{"crop_scale_min": 1, "horizontal_flip": true, "encoder_layer_scale_init": 1.0, "encoder_moe": "soft", "encoder_patch_size": [8, 8], "encoder_positions": "learned", "decoder_head_dim": 64}
Rows from block 7 of the image encoder of a small image captioner, named by matrix and row number. Rows with one number within an expert belong to one neuron, the router's apart. Each number is 500 + 25 x the weight over its row's rms, rounded and kept within 0 to 999. All counts start at 0. Numbers have three digits each.
Before each expert's rows are labels from the 100 images, of 14976, where the router gives the expert most weight on average: "strongest on" is what is common among them. Only what is clearly more common there than usual is listed. The data: rendered made-up planets.
# router: slot weights (encoder.blocks.7.mlp.router.weight, 8x128, trained with AdamW), inputs 0-127
# up: expert up (encoder.blocks.7.mlp.up, 8x64x128), inputs 0-127
# down: expert down (encoder.blocks.7.mlp.down, 8x128x64, transposed), outputs 0-127

# expert 5
strongest on: cracked ice world; full
router.5:502480523447466476480444514504473547497530467531506469466523481504511516524506491470477487544494533514475471506551473497477476519519494497496512504490459482523466478463541485542455451498517527454510459503520474500524508525520489496511541548520530529488526518505490465527488519482515493468514467510530480511520476476504467492537529493527513499490481496511481474471502526517453464511480
up.0:485496474468515431491505503498495503503522535538463470487525488480496496506507529511505497504490485508508457495494457494539508457520508526480502494514496510564446527518547433522480531505479478484503504511480461507543560505493462523515521524526451513516468536487518496495505474485490483561547498466510487503478505484490523483552521505486503524467494512517466498511487519541511489525478
down.0:509496544511501551486508484488481454514482459470510510484488482523501494485493498510480471490484470508505536487485547470470465514506497499530509545503513529468506493504504535481525482495509504534503485527516505489462446467510514491485460477464532488528522429481449507480497520531495538432536467502500502488501500471544481530432504460499503496530486494512507474480544500478511481485526
up.1:509535517494494514545541482495468510463490507499531462450535507506456478523490534507463497490481516540540476462536507505499465488478509529519525508540529491498540505477459517502534482474461510492531533443474494489505502522507495525533493478502501464506454489519473475502472467521539488461492470464475515531525472512527484504501518509512505533458512473483476495504501499549466476455511
down.1:446465502499509500479475520490502501511560497476470559558473527534511514441509493509523490516525474439472508525467514521528483482516515505479472482478465545486487512537507479451472508526554472507500470555542501491506492507506497487517492486499515490499490520516481533499503529500433491506502520524533483487487526491475536498507492496475534500532470544486520507487500502467513481522521

# expert 2
strongest on: cratered rock; cracked ice world
router.2:525468519472487510464523480527516549509511499501471516467521474504500451480534486501496500511517498485484525468507541461528526480514507529461510527537495533488477493526493508541515489460486479532476488522497483526503476445550492466506510523547458512525494480538522499455503546497529537452495500510523513486482478475516466502526505489517432500508519521507519516487507536480462533462486
up.0:486501528499473457424487499499470476498505512489469482484537477469518536489481499538518487498458512526537446537504465503482455465484456515509532489500459486535507536500495497502500458462484488508495500520476504519515495517519531465483553556501456510490491496475520481512488503475501468505480458465516465523488517496455515524489485470450470532520513488491526477502503489502530523469481
down.0:491511502481525525520496501504470474540490503517527507525480502543501455534502488551467536514502463526452503460514507501521543536482525497527522506470524483507499464486474511534494554526489536491508523419527479511505489505468449552494509432486544480502491509524474487509500491502473502494509519502506484509499469508522501463524478511542528499506518502530483489496532536473517457488484
up.1:469491488498503548465485465480537503492468460525514512484495534538485542481455493539511514533519460463474530513490484493502450525484528520521517477531527456502473490475504498477476506497546509485483543510514504478514526483483485478521527457512511507479525441497525534488501534519484496465470500500474486495514528528546540493525516451508537508495538506493463502549527517483504506535516
down.1:523539514530480452498509518502511432491528499477501484513489473468481473528520488480507506487486530488505441448479514513489526500517506445486481489503481490481506478526538518533520433507476478477487523462482468542478477521487477478525543526490484464491507538504491493516520480481545508541496522479557508502455467482504483484455499503482494486533525535498514507513466503494537511503465

# expert 7
strongest on: crescent; lava world; moons: zero
router.7:516476514545494473555504492476475480470487474481472526513473495509477532490467502518474462461489501476529549491502514534467490467534505483514522465466496466549504505505479532491520495535522474514481508520491516519497506515501497512473455449448513520471486513477485535469477472514480470499501511527495489500524476519494522468485472526507544472455486495443459544533544512482533509493494
up.0:481506518512518463475520521518505507467526486523500528492490513523561475469494484479508485507522515514494499522507528494528508488473543508475511515475518524464489476517535492499528498478490511480514517489445434455514561472542482493513524472479480473473529474486501494497450522493509494479433475459528480500492506462514493455533468505436534481487498473486539496504496507526472539488494
down.0:539515467473487512501502450522493482522494515446475459495515481497453526504489521501506488478501496470526495487482494514513482522555448484521502482538473484526501512486489484504475514499509484517480487520558516517491427502455505500459465549493522535497467522499481519524536474497499526537542517494484533494506499511492493533471518498554475526532506531526483482475490509489527435529498
up.1:477499503535525480428515494530427446485521545539484486435473518478476498494521525510460514508491477510531493452522490508517515521482490473491523522520499503471494501486519543514483498474499480473488507504531514494514470458502541513503504505508473508480543463497500507480496462520503539475495467485457492509517464488493537523480503515483524482525520461518507467523493478522490553536466
down.1:539503465442485495546514495480570542530478442504493486561536483531521511519466471494518504494523497484493514532461508527494517492502496503496475480465531532505507497523450486495515530532473494540505500503479490486497500514490471510480475504500537496504469537491486472494491518476496462538520529474530490494472538497513476464497493467510502525471496541489490544535510537494513438494522

# expert 1
strongest on: rings; full; lava world; kind: desert world
router.1:470442523515501519492460517488550478489529527515501495483459482487513533498474530485487512522456505504471490529485447488512475536469458491468508512521474508490475470469520450454531507521475525457509503454537513518498533540477519477524542499525459515474534470494509511518514520507530475503509508506515525537472493527491494552506536496507546460535484522521499505483519515512477488515511
up.0:455524493514474510460468530500508532526472505510449506521507508516515494501519473496523482495511450512511509506500517492503513504520515535508528506470467476528503537489453469485542497474511480521486440505473484522532525467510506497519463537569516487501510460553500480529508506510551537487473504512478520514499510463520517466555496506504480523533565495516471516488480497529525507482544
down.0:532468479496502467481506505510496449499519500519515483472493487505477497468456503494474486493446491458484508510508486516483489455487503508527497533523543483499469469528525515537531485500482493496494537481515497468504441535486500577509511487425501518525508529490499513443510506492487483504517465526523501522516490505503447546453510491511526511453462498476521499489524499485443509518506
up.1:498550476533509474499493494512481531492465486527528492535542473519525445506502426485470523483462501500475504488532500513490511486526532490457522504528458492542497502515486487494559508548477526509479479480478456471498504513503490543519526538501456457509493477513496453515508506523493482504530491483510535448502507504519455481478491516534471503474510496502506465513472490532486468539492
down.1:509427500521496495490539517510512520498531455508500534455516520487497540460531522517536436502514524522511473516460530499522496512479498519536478515496537525462464510493497515469457511451489460497527525535506529507498508534502492498468491475498533521481504529493490501505483508467546497507482487527475441540527462532491533507528497495508541533488479541512510502478485510485514524463496

# expert 4
strongest on: full; cratered rock; banded gas giant
router.4:453467477477482476477486491514529475493490535538538511478469492513541441485516460454495573512525453480458497512499483500546480487517539507488486539478524490469486496502512537469464477504524519482495502501473490515526495511545540480505522511526463498516518474519478538473507525501479491471516518496485479543517478506511507491498522459527470516509522534514499481507437531529501495517509
up.0:529449468486497522511470517489501489497477509499481506478519559522503505507476493503518510546489455503493527537490519519531477452494519503506513530506496487561548517501514504459515453473523530527538524494468519505497488512474468502493458490542495520477524473488599458493495522494507497508528525481476523504459532532491483513476502472467522510524482507478507532477532463493496491512517
down.0:486484543533505499529517454495505522543460478491517510509510469480432501512498502534474510473479543505473489502504502498429478515508475527524476464505516489480444523543493542555521525523490489494456494484507479541493499517451528496498552526479494469504531529514479507494542517527498470460496505536521527500502510521487476517478485508537513509463502531505479473528500483536507518507508
up.1:503503514484516502462520528523509448503508474488480514501489490469537526502525564482497458467485538513484517487461484490523471515462507518500514490463543555503499498491523472516480507539487497511483512467557442522458513497488470542495497527544536546531486507525483520488530503521524465537521506486517488512475520477519529519464500511452521503530468498497468534482511473521471521506496
down.1:508490471518481501540496458456512538509490512507515494461533501517477480499491430525475545530482472528486498520522549484498535489560498499495474473514476471497519465503520503514534529489493469515478494534457548493542489511486501522471498482465471466472506503479507504512490498478480513492476528493508511454493466508531497522492488463531442486467544463528507473451494494497491504536479

# expert 6
strongest on: rings; cracked ice world
router.6:472474465502464479513484501466540529482486487502499512481515540492490466526528460469489529540484523502454494476508481503525530530517530474500533504489479541517470490472474474477464494480486499472489527478489517473471506518509527473488543521491533457488500520490476462471520530539510428519478532478508470455515507531464474459520506488539473507468479527493496463500518515463492500498535
up.0:471526551464508533506482485484514508501556495474545533523528513507468480491542525505459493445498508511513503477538491469466486490524505517488482498533532496480486527502488529478545474508509471477528494511437474519506535481448480468477451525486462525505449507501505533491498504526494535510473454501460494479481521476516532493497481508535469497480506475498517509490472457488472478476506
down.0:463469478522537523501537517502497495515471497517496485478458482534520435492503493523544529504479507488481517494539507533505484500494501518497498439491445516525518477551494472476496519520522506509450513495523535523468490516556491485531518488484537522533555521501512499491506489507466482514514494495518524532524475543478467501541485500448486506474462479514490536455511524525510531490527
up.1:534555499529484460505488486457516510486510458472570500517504461487452511519532493482504497533500546539499468469532511482511524485488518530512508491474488519508510506530495488501556500569491503549485503519467486516492497504498453505501494493469519469537531520506479469494498497474510481511543486523486468491510512501501486438464478540511499486499492474490518559460469498491504520534495
down.1:486487477487517545529528527527486482517447514486486516522513512504485492477491528493460517466503445436491513495471488481484506520499470426487495512520476496497508473515542500465460504475511490466475485506501529520493477494530510490505475547548461502487456508502495542501480513507478516492488514495488513516476492512503515557514558519474490511477522483536516459489561473499466465467511

# expert 3
strongest on: glowing rim; full; ocean world; kind: cracked ice world
router.3:498532506463459475478510499472521529514530535486514510498523506464520522494510501468502506512508461534489465482497511508496532554529526529521493481484520493530509504474533455496520499480500518445545490520534523490498483523520508471499470547547516484513486484474507505549513520511492506513478527491491491531535546542491456529506554455543499468538482491472492503451492489461478518539504
up.0:546499494494478487498496538502471528443489524501538494473513519465535548469474528479499508498510504480470505490498495526517524476465497497463459518511491509466525548510527513500475511504455527519525512491546515510516486500510503473525487518472492527527504439486494521476490484524518495543491516507511505483505492509527526450470517523449522493507487442526539491537433493512496470479445
down.0:481510478507497480477496492485495487504524497484489467499471460523491496503497475533514470496478462511521454532523463479493541557525523484521549513525493465470474456463495514493511489500529453467477488486432474487505476477486492509487517478531504503461490515520474520497488491488481534505490511517449492504504496474485459527524483476589490515517483510484485505487566511512522536503543
up.1:468449525533514494476520497535483466504513500484492515511511466505498555516566476430502495492530530518508500529553508443520496502498505501467504473514510520444474491508455459478503534495512458495506523497514491521488491520444478509500511485475485523467532484483504492527510530447541510488515477497489495498525496508493523484525480456491548517498502471496460512505486484489492561499479
down.1:533512464479488523486480455486506472507482470512467539498483532505558505526438511540501523541493480467485477487470526527517508503451487481503521496512490482512536520506485545525478491509517518569508458482516464526503521476540527498480512545501540500473468516526517484469524455537464482523491516477479480514469476498503493491507533486503465489484464540472531510505475508479512466499498

# expert 0
strongest on: crescent; cloud-covered world; cracked ice world
router.0:464479495525450502455540469521501489510502480503521526498506467460466527474541464518557459460503495491484464498515462503466506540485528547502483531537528469457525465506460522510468464492472482514511542502482513532520520496515486535461497476467483512457501497475497487476474521477513502520497456475526516508514466500524471487505494511505494483511546502506473477506457476469495524503522
up.0:516452524510483529511529461506482525489518536516465554473540539502462522478484522491544460511478511529469482497466492514515499528523526480529494489534495537472521471506490502494496516478495524483464520506486463501514454512486537498488469576507478492466521521510489480490505494532526511489504499485509501511482533522463444503528440517488477499501529496476535473449498513538497466518497
down.0:500583484484516469493498508526523473503456494495549468512479456477551470524509506501441530541519499465521512527507492510480516469517495487493519508452483471496507503513517467499498444509523500506519475525501537493508513484482450531549502465522505509533524459481515502531494524493440498516467527537508479498498467470516508510486534469519504488537487485489464536516491482478492511502523
up.1:486536512474474452474476499524515518503484511515508513521513478482520507528498529511509480516483467510517490545498447494515516512468517484503527538491481509547499505444522512531502454520454503485522531511472491510515506516486506495547507539509487513517535513500490514546512526559491498505448534506506479561484493446533533452504489434506485515538506546492481521514497489520499464484498
down.1:472503495512553527527543531471487504492486527481481511481464504519444474476474499507488494518505552501492539481505529519468486430503486532509508497493524478506530477561507510463486545489511482556446486502495525494495481492503499515493458474483524515495499521493516495475505454481479499547540493499526505461503522477504490524504499511516507485443485487487474533425486524510494525531500